A small image classifier, trained from scratch: adamw at rate 0.0014.
Rows from block 3 of a small image classifier, named by matrix and row number. Rows with one number belong to one neuron. Each number is 500 + 40 x the weight over its row's rms, rounded and kept within 0 to 999. All counts start at 0. Numbers have three digits each.
After each neuron's rows are labels from the 100 images, of 14848, where the neuron reaches its highest value: "top examples" is what is common among them. Only what is clearly more common there than usual is listed. The data: rendered landscapes of hills, water and sky. In brackets: how many of the 100.
# fc1: MLP up (model.blocks.3.mlp.fc1.weight, 1024x256), inputs 86-171
# fc2: MLP down (model.blocks.3.mlp.fc2.weight, 256x1024, transposed), outputs 86-171

fc1.364:556548484480483427484501541585563520468510479492511540502551519467428461501503469553559515526567528485433468456524542468486452520539435513521452647518483507560524541515382491451472550574462497520536472488454513578576523551464513493518535460462522517488490482
fc2.364:516520523516447450515511457359419524509526535447459416576486550485516525495481549428443508411511430563457424502510472468463514497490489457476515413457488477505506543514538473552540486425504478458495516506472583509441485471537497591465536524526458491461487535
top examples: dark volcanic rock (35)

fc1.726:470466493531538493477536527413409489475506427492486508529499539537518414520514510504492467428422496502540527503464534494484448498563493491514526471579517534557574518540516480476478480399533485524449435496505537495515481455498485517490517574427512477454526488
fc2.726:493482464420502500515445515487578486486569492479596572435577468522515579522535513495555539559468432459478532587554476589519525489471532548557504523502521517522487479455545477508485499506521553578546511490488445529487487562522519448494483471556487502505524455
top examples: noon (62); purple alien crags (38)

fc1.761:555497531503555513452521485510467413492449515471524433433480514562445540480521477442509554519545452473441505493464539524492492473501473485499511505485481472529525439435552580485521549491450467480469453457500535457543484546553536478429553469418498475485490487
fc2.761:485516464517491491530517543466517527461535544570585516509504489507522504486432540452417592501567486540490458565475483481469550488496514502485508473557529569463560511536489523494525485520470446549557537536547454569563464627495522512486526515487572546498519512
top examples: water (72)

fc1.520:512505489443457485554517449494429524411458453456510360463526445544511496506495456419554510499428459521476466482506554504488525470482499437539478446453548472577522449452510550570486498493469532474495519538501497479495490532541483509456486466530473515474478424
fc2.520:433499501500531469511464573493530501505512501481438487599515470481450498481517518497553446484506476682503525555551553517492532472549529525531477544470525511478582476491482515490483546515478641476487538499540437468451500520574527656470498443586467546451505516
top examples: high relief (63)

fc1.6:499521486517485504515508497567500490465482518525511507465520584493428420504550593551505518470487482490470428472487520478512432469554486445562505469497509471491514442534417524525504448507479466511438440465438513504529470512481452510524540496492452459527477463
fc2.6:471512551506516513488442506487532501499515530442533499545452586476482467512528429556545550459527548491537502520503498607482517504528523516525490620504489462505497556512503508508495481502566524548459530451340488490455514559466505551471447502445476484485506534
top examples: night (55); purple alien crags (40); snowy peaks (39)

fc1.191:476494512470364465491533467501486464427491522446499430471491469489500517509487477512428495561381411507477494430517477495485439528486467461486474473505515496482512493490508502544498493529472508537486520514444461455485549437512527488509476443471504564530430417
fc2.191:488533516531589503452515458496439516508530533537352473543452470522509490541496507479530412494485574595499458509483452534460560530507519566537492473491537456523481478562505514452446551458491555550486538497533460462483497493497468640517537525512489493450501528
top examples: sunset (75); desert dunes (37); red mesas (33)

fc1.351:468380434465495534500478534519571476407496531504506429471498528477510515514530505543550471467481410513514446509543485482496506510484513430453532560488459460412525513479491454519560499498507533541488553485451416435416496466494504499514489451567496498457467462
fc2.351:549567500574525587526512485484440470510548494505409552469507499555487561522496526459477408547571556487499502466417445546584483536500527590470486478513468498538393492453556540523479482476543502545525495485526538481521471493468447549558568562473518486539515509
top examples: sunset (91); desert dunes (61)

fc1.46:495472519547557492454514507498477518427469546520517442509487481516527539489552463423472562479589441469336459511470505538440463578526514511489447497554505501409517485495489536530465492512486488488467493513497500463564494493513589482420447466409500530496496515
fc2.46:472491471555434527501538532502588514510484462539549470513494454456472497512431554476494478493421487538599428549536541397470509414520500469522475541486510501523521479562472440464515517562391473512471545549509500492534469528494490519475568499525563530505522438
top examples: water (79)

fc1.108:506388510477442475541586512544542528475541564533493398509456491453517509506494508510452467499429481493531465522499466535433505517472483477453526491539475466489473459526470445559499499491499516543479427459522470411499489449464540488530510498513489458512509432
fc2.108:490563518551476520487550479519448478457476484551415511558504428523532475474435480449500420447470507555491581497491509522507521484511531548527502499454523483547502475514490538487538490468475510479476517495702507486481542465504442552460525482464527541477541511
top examples: water: dry (90); noon (55); terraced slopes (43)

fc1.156:492521459396468564529484479586554548505456481499513490496537479526486500449496464506523524489489518510469493465534438471528417470502465513482482506434517499486529479524525472509454462554468531483498591535473518548566449516484470494520509425505528552514458454
fc2.156:516457502598531408494508564460496521515520546513407482542441509489507471503497501535467497461511524547503485507537493536440522471475465456495516487509451492572502547500446479500545498463542475531451496459484492518487535464480520534605519517513499488493488538
top examples: red mesas (66); noon (60)

fc1.583:419489534512476425509511457526516496463531443463509539449492540534497450499468429530487495525568532490458467543480522601503478480534437520487520549510466462476528551504476477489549574537495468518480500497499516519424557494448436521475432519527497466481470493
fc2.583:512503437485537493491510449488447485505408503471453524553545531465393530439481529457425456454541502455442469477451479423516447545515481513495459448448495530495476428471476476503452430519517459455462493466435474540540489527523491532459528518551473523503513472
top examples: purple alien crags (33)

fc1.580:492428488500485513450537496494443420415499486444495511515434534525489518498450537541528473466472459501454519496521483524476519503467464482430487444583521462502539519521576480475446528496539454465449465531497545459577495510479577510479434523448517504515492518
fc2.580:435544479466437533520476459443463540469485503505476569432552461486444479514514468491538452494497496481511498552490522442469542503547532540568497566468567515491536370509452475488533483487508504587507548559505442526443508551496427473476496453531496548416527502
top examples: water: dry (85)

fc1.169:580423524535586511470509565558475495405478515497503425463479514493469538502502482449456563438520459499419481501517534529472482601535519450557494552535541442434522552457485478533512506498454476496491496484501540514457429512489466499478466519461438498470444516
fc2.169:459491530493427540541461540521567507511518466517668481532514498509494541585463547528488541515390476441508498539568522452554497508511480478491546562539493489519555523542504512468574545571340447520530509484505515490568500493495536432480515578522482495541533476
top examples: clouds (93); sunset (65)

fc1.94:476501455502480494510505501540502482377510515479497466409576498498467471420502516525550476519491497508477519447474532516497475441525458441552520393497495471530540445484476520507469489483509457494461485520334477513512495533508481534468577444499449451493500417
fc2.94:458498509499550471497466525492476540520485538443394469460515565482445474506532499547516469499548493634526575481530432578503573592512519587471529539502459520450521503514467493437533522512517553510482531515319470494460522473496509651515500473530565539477487553
top examples: fog (61)

fc1.628:464442509496471459476531501488473535428503519547504427500472506488469536517484496545532486476472488499485534452478553458446442469502465491497504449463465508473535495505498468499476489441476503512508457490470452474518457489474557502457545437487386489395420505
fc2.628:511469534398565517473454440520478523495512486510383533449571542527437498394524522562479538491500554492506482440477471549493462460603394579542496523475471532488578499473467451479432600470527460474508509486566470525493491496469490537560513477513422493438479474
top examples: green hills (35)

fc1.536:531547515452456469524482428464472523459509484433518479458500522574488526539508487495499553485461564467524566422468514524507491500467475492465545399522464499549492507449574444521504458458509458506522492485498539511467509533455479470543494598536450456550555548
fc2.536:522563517587492547482535522518504514477508516480585501589509518511600471518536454498497502539479550528486488590508500471496574545487557524530512563528511532455490570531507531473524546499531530479480520481557488540558505535486513497480535492539447537527480501
top examples: red mesas (41)

fc1.724:495560496511515491541502544551505525524542476518502518513591549497429496540547489555518501553542547456470505466525544505493518510504500538408515511535477504545537565475398488448455530524489468507518505490502502517500467548516440479551478461467474504452540467
fc2.724:538492469440528546524514447510502469512439560486571555511504511498472486428459553457499535414507513527465489549431499431476539499508460443511465537442462506516499432484517554485439461501484479440499460497504475488478485519533494541446543553553495539542519524
top examples: noon (63); snowy peaks (39)

fc1.57:554508520495493583519605477560491491497515478503522516479525530517503518538495460487478505502515581467505393489520472488536518502510460472501492491460486433524472550507431483466458533565517495442533520436534533536532526513433479466526589542474469463526532496
fc2.57:539500410509490425529561506443505521649501547540494476544492555446523523522557483516558481512548463507498523508505553496476509540521580528500506503467498505528455462502512531525520401462577536541470463564472437440492525472495509535494495486527507534496467470
top examples: water (100); noon (55)

fc1.705:494476512561464444479517554445492509492531453514497521452466574481491439520499488483544505516458496505483557443496525503554438492531497509442505479585539516518500542607520448466502481417548491436528513513494462508528455461503577504471481545468442538416564498
fc2.705:443471469433473475524441488471491520478495445516625564510532489540427518444560555520478555474473435479460477528504479546488505483501481533507496418384545445524612447477512528503512519443513556509513496513465492487465498554527462457511495493434571470423526440
top examples: overcast (51)

fc1.708:441435441435496523526535453464512435495524472517489489481517509469519589504538484514524483467477419470493414442500380478503447474493477471513498508472524499540509529458483487385457435574518485490570528471475439508444500458477516470512554499537536501491529492
fc2.708:460505553577519537421508492503490531482394515506460577549463487456454481490469439450436456436541526461478544489457584485458509461531523504559460504463552494471523419539492494537429490503514510498490445486561491501517419503439489516466470504405451552465442467
top examples: overcast (49)

fc1.397:546484517541458436504512469475444491480478502457517499484459507546487446563523472527499532464433533482525568489481514564496500474446485479469525431450506446512511481480524411545537467454544484554442475469518528450485547526497478492538495548515421455508499488
fc2.397:554550500526537534518568466531510481482512498387596504455532467478555507547557570491476560545485539539510502579477457589524579575527585533554525533493459521471478536523502529499508506515521577440478490467450507505526484546504482487546544495519498517551473542
top examples: water: dry (86); red mesas (33)

fc1.274:563500467459550534503535470501502500445524470514499357454559540565456519485514498461513479510515478536503509487476548544505528432482456476493459558508552495531527448500535541474563502465514513522482521530490513456526474514523494522436598494488505475510524463
fc2.274:541524454528462468538494537465468534484547539525485476517539536504494455523477574467451506533499437642518515551495511539505592507438492466524500479523519554496533503466499569467562493482436505495555481555549515508471465601512459637526540477540550499466545450
top examples: dark volcanic rock (38)

fc1.625:470553478481478409481536509464401487466516400482500521544505559556458459508536487517532476452523533476514548474495544494510474484520509497464555474543551514492567553485494492440542502481485464509492428501483477497442497531508452494527505537494492458498553410
fc2.625:504452511514480566515466455500542507500550522475507607425504526540542503492526496499553493505482528470474557527503499541541529543431503523479483526473535517490519500455489517483465556530523455471503545463450449544482414518493452485446528551676485529549449450
top examples: night (50); snowy peaks (44)

fc1.586:541512456454520563558552483568551514561526467381491492448538484532440428506556557568500457468524504452538498441483502481537485465508477449510531526522530509537535457460496472527569554473509464487485505449460495483462515496510467440617479478487490508507571502
fc2.586:482449525517507473475520508458420501684474474609550478509495445492495557471549491449458527520504493490450479532501458504513483663548484576525495480468515522454510502518507459496482573474499520482513495432504503537565545534512545463456533484496503470468525541
top examples: water (100)

fc1.272:502552488578489471470502517418495534533527452523495507516485532485490462541538513466522458519473521482539521431514543476503394522537516508414459520546501523553553546570489485490511478354517515476452507502490530491575446512486526499495571541457413532423546449
fc2.272:519439514449501541514480444477533516492604479498532485428552521532545541480538479528475561490468399480475503552539480595500569480466527460558572436451550476538477506491591513514500483535505524563558487506485543526440493495532503442468507455461551453508532473
top examples: noon (75)

fc1.630:466460521406474492506524510590511477510411421537501416505487478527520537460502404482501514473474489512531543490466555431466512444526501470429524497505514518488537484487525437511494484511391517524543513502530502525433543508509495498491507522472488518505450518
fc2.630:527474524526475485507459481539478502505510502575474576461491607481499488542458496586541474483455519570442495474457481449460544418517520522512482483445464486510517566447456532518451535493539557501478491554581495523502450441471466564503489490449508531451444452
top examples: sunset (52)

fc1.687:517492439475546580492480497459490502462476488484498440517521507498446496497526489517483454447505471476495459522467492538553541512539497378558459530456547481413445446492563497556461436467551496510474530486310509514517509478468516471474456481456487500443518475
fc2.687:436470495510504486526425456547508492512497488566338475493468497544508530457433511458470387543550479556462509485469509540503480594461515505492537470475474521497444468498486502522503486534471504531513506551407569499504526468475492529516491516507540489531440461
top examples: fog (88); water: dry (88)

fc1.340:480505467453462495526478411465514506419505468477503515480540422571490491477475504431445505525457511470512526432477562462517473359510425493542486488501569511477505466498536517544407509461515454524499528497464539534481468537518473477525478459485443538490527460
fc2.340:553512569511598476523591492501546570507508539502344539552500484487506475493522448525514467535493518590546521440528487463419459472520423603516440501513517498480515521550451501522464561523547510469432523445626476523483497484478500599531478440434444524436521523
top examples: snowy peaks (33)

fc1.601:478456531565491499514543517422480507456402468454506490491484524478451489477488491505484509531503435495469523502484453494460453544467474492374528466509517530461467512484569487471449486556536461536548449545495488525432452485464574504486559514471475491474511455
fc2.601:424510442460388543501421509585486471473509493514478492539488458546502491560528576487536523534500506465452523518456555441452526508493505452496530530548537510606503480486438509532492491456510455454494488480493501439478520468514397472496501514583464495530574516
top examples: red mesas (34)

fc1.639:488541455420520532590491530537490519531511490531510470522543464495524546516512454481518492502519453500523497477457512452492402533548469501446493463492507543482501513511512446501479462488452502514498495566493456553501449471406509485504470466549496515511421477
fc2.639:495472545508459408523480453421488543516588531513462513468559553485503469535525519447482486510506572491529569500565465533466514488447474450577510425469507474548480515495405486562465493502502485466490520448544548509520491403481481494569474534541490494503512474
top examples: overcast (73)

fc1.90:480498501498478467472466532464422470458526560510513447522442551486534442547540501512495483471411471499411477509520457505491531466482540489453482444496460400529445515467460512534548535441526525470457459473527469435505464491519426470518416500498414427522486479
fc2.90:562467498452468524547551456563532461500509471455547478419500579510468521521551504572532492529458499434503499452502472502519421564559467436520504550513457513572525476485494499470455543510524460513463455450488446463466538465497477449538578506513464471496525460
top examples: overcast (51)

fc1.522:453457443470493537505464488414571462366485501502498491433505431548428524520465518408535480486447449492470491410506564455497483411497449464496518511485565475450549506493548526484505497549538462489520574511472569507419444479485451506438483491486484536491511518
fc2.522:549562465530529520522526495542478483516519507491354522544530470516502498539514493530523407629503473602514528427476437488488508532484435569465501472530464505559511509493524534517484517492530503468469442498510513531518588489508460635570591485408492453497545521
top examples: dark volcanic rock (34)

fc1.26:469491483480411494516480480523525472443553472466497439539531516467547503507500518529445479494406522386495483468482465482525453527530472423485472460471494515480435534498428472471455443484531436465502512380441483550521489465443525383545447491486465469509492535
fc2.26:480523524485549523522499507493438541472470490480527516471479569497437510468416493506496541451574495452528582442468551527487447598485411484535515474465530564474538455509501523492489550515479379502522473522491531524462470596462515454461533457546454527450477508
top examples: water: dry (90); fog (61); terraced slopes (32)

fc1.77:563472498517477486493523444505494488465461496480501499472492563456439515484483501503473513503532480460476535542481526458514503431465499528520461540476454507470502544532466469478488491509507463578529460510460526508529468480449562493468446537511440534481443555
fc2.77:472585439488389529505509436439409540488544482497477506601507497530482457453504525552524495484506519493428508453517497425458471527544524510572580497510531488499472414496501474448471550471513478448512503507531388505443486544437425492447504504498543541452481501
top examples: purple alien crags (45)

fc1.49:464472445480403480506512499479433474455502483496495445539491550526515469543482533572519496451441446498391508464528484474457437463452499434509498539499455501541452448521475493472512476436467514491455517456445501452484492464506481492486503492520475470468505501
fc2.49:611511496455577592560516454527473426513482408351473506499462565553447549547531452509470538546550479452596459467474478512544420474461476495445497572457472486492494477440541531485524500509524455488486482507485504428466537513474459517546553512455518491551472469
top examples: night (95); water (80); snowy peaks (37)

fc1.148:523483497537463410478517526427522491487508446530494524496475567500507425473510420452533481516442477528466530469508493478532400482507488527378434518554548494540517501581523460484475509452518521505482512517495489513542519473502570513447468553493511536460525524
fc2.148:465458494457397469515453501441454515472533457511530557501527493482455551488553574510466476496475384494420479516549479524474495509505520510563568384443566460483537462489517503545552512435519527537495502473492504481517471504507503485461486440436552498442531490
top examples: night (54)

fc1.363:504499452516480525382481508545473439448481522445504567490441481524418421508481513555475494517503548497502498499521464490541450476519412481456483593494470492477589502509458517456466501531518483501446487472525561459557519499521514526465517521405499484523512466
fc2.363:536567508539583489520517419427539508490528475477440477459506445448492559513457488469532492511473450535475471495514479510424499462516589542547554438422537460558483516531564497579536489471534546557475500538386524505453476530555537523559535466566456492446435513
top examples: purple alien crags (35)

fc1.509:499444467471494554501521529540479477436471484446511488457516490529454553418479489547471515457486475499496538445526421446503490506506473498478563523479546461484534508491563471486405473572485456485469527564477471502538451511488489508504530481470519447483506470
fc2.509:463544466486458525504445566532514502483472506505447531498421478473505512514533483501518451524511543486437515519482541496443482513482485489434493547535475550528525488473467519563528567440547491556510519537475461467449528426483519492537522493585494539504455514
top examples: noon (58); red mesas (52)

fc1.615:493483433547461505491470566486516476466537507399498478456497465459530519469494460498520463536473510515500481486521553530487508495507519425490462436464490503530520479512521519517474498482466518500491538535298520459505534494508523515436575481464532501492502448
fc2.615:438515433467502483492433513521495509526492502504373468502524533507495530490523480517521397520531500598482523496519490535514533579493496485484558510522497563430496469519486488469465482562458535532522544501339510531495536476530521561525543466535580496516510530
top examples: fog (80)

fc1.408:487458505568478502444551488435508456441440539454490541484438462440477525558468495514449502502460485470455505424514421506505460465518448506388465501525484475414531501512564510530460496529577452456491518541516497501456449456471553486496553465488429510465512453
fc2.408:447468442460466537492477453533521461471484436536498524472533436537412481491515557536559566514486523492532506531428551476473466492508484490502537485442525487580451478476521520477483485457514528513500496525482520406435527517544432507512483551555529500508525543
top examples: snowy peaks (36)

fc1.594:480506484510436505504492555588592531500485489535501468501522531450443504458531518509466515569534481508460478374492482539489454523536484508403475530498518540558509524534469499475464426582504543501507585499520524519525465508494504492527578445489515604512574496
fc2.594:572500484570554512454511509441489426514433547514486488538440510504494477487463521528515507398503526591570420491498489503554535440492452446544484523433427419506490528499564544499594476445526491483442484530458543466424523500527474618520558563460496457479521535
top examples: green hills (37)

fc1.4:486414509502473510451517511495560448368529538500504493461488455453509535453428503426457513502463404486486496495520471530517548470526477485539456448522493501492469504499468469503448548542549489431527528464513452522486524490484514494477501438455499511542552413
fc2.4:463499585505508468499492552469475534488422476491488499545508393492480479447454479460453518465543506604526540549513497577446485553526471591547427532483535515524496470532418454447510543505503563513470519485557471459478462460531506583492514511502502479447513544
top examples: water: dry (93); terraced slopes (38)

fc1.450:494509531540526437467514466468502498483504500431499532447474488484513494569459433428537521519536531480507489501485524539443449502562491514501502510560492459546523564594499533506514546537467464539436462494525487496479493444472481511424487548502480465466511406
fc2.450:519512430473405536529487480515491455504530447519556516499558444564448566501490530544477516525485504484436488561479408447539438541513521521459517468455503548487516490471484541516462557502546483474496520499448464510524498505555511491533568516594565480504500468
top examples: night (68); purple alien crags (44)

fc1.68:442434487417459440476436557479469531479479564447507470497450473490524428441487499471512513379428462486414514517543463535456539475451532444558511451503470484508487516461481410544525490491442490491519540482513553547455397513490434448537440447510520495539466505
fc2.68:509529531495506540490535490564468489460465476497559506457557564521531536470501522505454525536521488474519506446490478451574410585526472477486531467564502487475522497459549491475485530532528453472475466509520519573543496565506496451545596478497482469519542517
top examples: terraced slopes (36); green hills (32)

fc1.206:499505515490469497474459472452490461502526465466511490437531508523524502483474522490488522477448446476502457422483431442531496548513495486542516487505502514554483572455526477443471432525539461523554559480482561555445495479501439483541538482536581520514540498
fc2.206:497511477561520559455495524504440480464397469411432498514480447493540565461542445481456478525502522519483498525496488484508484473438519506491511457478487489529451499478567505486433539509503500498466446506606585514549469495538502551506527502506536489521468584
top examples: terraced slopes (38)

fc1.214:468538486522414503502479412502512465502529430415503479501568531615546472451460479477413477501435530440425537490421498457518492566495479465493458495487506529487439501441527521501481474495500456467438558462440564480495501466514446458468427513495539523562465458
fc2.214:417514479523450539495426529447470504485452488461599554523469508505505518570430489496488469421489499478499537560548548504504553559484532516514473444483557508535543532504524499499523524496420486528501522502496537478480504501575504458441511585588507506444481508
top examples: fog (61)

fc1.759:448480491482417486516522460520574483454451455399510482444484445550417526476481509500419475526453464453475537504436457488436443513481433472478532482515470528500494420464496459527453507502466453546418427442492510430533480473498503415484505465406523491533499519
fc2.759:507517566580475459471564537474484508401540545496488539525533457485612454516475463499588465472536534558471475476522489475496587564485533561442446468546526481472552574515462465511516521535532534475527559500590486543507544546515489531475513580550496504540516583
top examples: red mesas (34)

fc1.593:520555533534481449510520457415490540528504452544499498506560540509493503498509450491523508597498559450466494480477524472449457498493537539442540403516499533542475511527442469390462458513498454576498503546476434548500482471422528464468505583492460495431461476
fc2.593:528460455417463573529469485548492493489501500513538535528509524532483513501551509489462528451482463467472510499488518445505553495506438437474472489487503513488471464447501615509408487467488441426510493428555492429496450466507480481469523552487481567493558504
top examples: red mesas (42)

fc1.14:483472458496501525488481529550495497422484537471491482410532519510462455442501543481555469481499525509507523461488553535465475440545467435557529416474491464520547447493528502537472480440511465536462482510352530449534492506490497524472553434455487461473481461
fc2.14:467433476473517467463467502504487528541491471480440509447559584479486496461498506586506491483530505560483555428517436557461534568532456494469476539495463521449511484523483511459503519482537519488476517514255486543494522458484531573554533493490545535475464584
top examples: purple alien crags (54)

fc1.82:526401434436562562518509526503579484442487529495510468452493562469463542515536514534550474486523434532538459516552524497499538482497510432442523594482492451434524482477515446550560526476479553494450519528492466439418466469502485518487523491564456511419521464
fc2.82:507555506614487580462504502538433450492507492533487554480491530541490510491504535454463443527544544496459566489455411553562484547506539595498470478544471475542457502478542572497468509472489503542514497405498471538527495523530457543503547566477508450504540495
top examples: clouds (99); water (98); purple alien crags (58); light: noon (51)

fc1.298:592376434424579517503536483415474498514499493526497423467491509510456545494508519430522517454553445474445486489512526495534490432466452442480457527458501443492494464470532501477474504472519480493535541488485502502504407553483559468453559521458422494456528557
fc2.298:488526524488479496544480491473453482475515493546519540501536489485466495509481571457494647552516436490513463507509511595514514444476470549503528437477500512568539540481511543421483479487404461470595471522504475517481476605461450508518510505465478470497552496
top examples: fog (65); sunset (53); snowy peaks (37); land: purple alien crags (36)

fc1.157:563589494511536487522503467500525547480518455483493498566555505498560522479484427442539498492452484498487512520508499488475423482536482497549533451488547528529467451511514484534494406395490528466460516511448456526526529467433499483474503536510503522532394475
fc2.157:478459576504346410461515504462522523502582446506466526418496522505508459573536472464436502542474541463571490516533503569532506512445522539471431506534497470462391558513457463472502512499479526575488543450558552464505489453441519470537474539479472455535560465
top examples: overcast (69)

fc1.65:498533423464444526524536471444499517493519476453477510513568504496479483463485489490448481509480520459435477463444504489528449478552462393590470446452561494455472484521495521511487439471486434494451510475347493543530477520462470427461491486480540502477491531
fc2.65:445535498511511556551445565527478491492484511535517521551446456465521517539427469493469531480608491484538547491523526571498509533539537558524537516488484517510455477511519521564533439512483489541500465542416534420446515527439522460422475531479596506494437502
top examples: fog (80); terraced slopes (33)

fc1.96:530541514512473569523479457607598532508464497497501455530615482488450522465513487421476540545520520489467445494507439497527450487538458513440489559483485487505454482466450529517468461522493539482534571473461479559519470495528472491537509444522497584509525490
fc2.96:530516496569450421448543533491500468514472467495413421589428502491511460508472438541419509464509535584560452395487559490475465472475495385474507458471436481512445509505499502510567454523501521482464476486502505431470535428496479566522542549445437493539489500
top examples: red mesas (47)

fc1.236:492494556524453471452540531494449464496469450493507455525413531499447489580524517533505530464450506497538542492496521537473464487489492485464530464519453494532475521515460444441486465510510495541446393437497469442511474521510511489455541557468440431514492439
fc2.236:545527488449534516497472451490533532465539506445484556456561522538570458433517518513529489484412488537488534508509479585523566496519494467530514514508514491486527551493470470494464566532524504406441522427457517530478472539492444469524531474489447483517507462
top examples: overcast (53)

fc1.652:498448481456443515536490442456502482411518481515498442484510359534505558490476439423446491547430416487492467481487500472501506430496481474469470468465530482502459440446544524577415505468520516484530544475510472465502477538514523473506439413462473518472509483
fc2.652:452543610503556494477511525498520510520483515513356549583507467521493470485496433530575462516498512569541519486517516467447491459584478597537469518477510476495562501491435495480470536532516558449442507442665460474475507480484484548521455461472432546454493532
top examples: water: dry (87); sunset (61)

fc1.151:473443472458418456495480468489527505347504518513506447439516396508506457444471505453517485525491448515470528494519548478491522436520475449578516437549508452486511468511433529541465530522504492533463523505487445489500503539532538516478462431461435506536490404
fc2.151:420503542504526447488512544474478516531548604457425480550460445463512445497518492476546460445531510625531577534480487556434601556487537599523443506528536493448491483546449484521520525489524540469474515517502490483486503515476507594499477431480559545449516533
top examples: red mesas (54)

fc1.488:441480536431481471454469546507499452494472522380507481408516538481515486439505463503397512472390470484478506489520474406530485554491503462501512491544451514474488498462504435478522521471416498505500505499540520508452455473501445460550426502523507540516467493
fc2.488:430513519534543527538559486563487562448505447404528472569488531525533512496463545465547528500469542507511499479516525433477477465529483509478579478581574484493497467467473500520486533499502447538486482525555471545541537527501494544438529539616500527521553538
top examples: terraced slopes (32)

fc1.763:419471463450475532491510496470512464453483431550500448466555534480489569451501472483479503470473453462514436441457484455490454454538420486527481428455561495440567521489555509479489482543521451511556547483441434537490493502454581484485538458496461543432438496
fc2.763:485517526504548503482467436511501520496430484506371546556458528521415494467522480558484456446535526393452504407458600469459443472554452531565444530425522529534557451510457479512463529455557473500488463393501489471491457493442535506520481468497374523422455490
top examples: terraced slopes (34)

fc1.483:500453511506494445526520501492506504427525581475514392535482511458547480530538473558488506506504478490468506505521537524544516555470551441502473530423423482480449530484479490563539527457536540522424463504479460464504560458521494468495499452565438455505406494
fc2.483:554530476498525511490556517557436455499477483395553588473507558556518528481543478475459562542574551482520455500453435527482499568490481542459534443539498486486518503512514521500459494505557431489506494495488502456487499510496475489540565507439495500496524585
top examples: clouds (97); water (96); night (61)

fc1.567:525476477512440486506492505494587504382533509480503480485444463514486532539471522499465489486416433474489497451510504513466481503466477503465529456491523522536526488480481498481504495479576488520545492451505513468440499490486497479539501482504511486486545463
fc2.567:485540587534538472489538559473476528491431485481428548588505434492513459492432456479482502504484537583563542530532510538464513514481514603527442504492571506505534516558487478467542482503484551484530537534668531497502485486482490569503470552518525538495522582
top examples: water: dry (85); overcast (57)

fc1.578:516453463492464488438498535485554483443494475502519496475478505480475537437483499517479496489500526516511502430495473418530410474560439499392481521478524526517536466515499492420459520579519492496470575529508493505499481538518485515472598533466555534479518485
fc2.578:500498455556551527489468565426442513484460542522446535542410496498453548551495525509459485502493452496429468506500456523453523444476558525519535491438469452532496552493592497580587509405569522562466458534435553498564475501497563560496477494541488463443407525
top examples: dark volcanic rock (37)

fc1.757:524559531534507478491504525527496458485524420477506522525541538509456454474545496538541517537526517473477519491510556483483472509501462504470510531593463515500543559456371489469503560511506483474501398483487504531555477558542481501513484439477509516512452452
fc2.757:499467512482513465525516457441464490506415600443483545467475500526520476468467527438504557434498466511457459546528492502477547472441470491501466489391476459537510474493497523494462434480468455485497535492404503498450482520529471533431558516558376518521529518
top examples: snowy peaks (44); purple alien crags (32)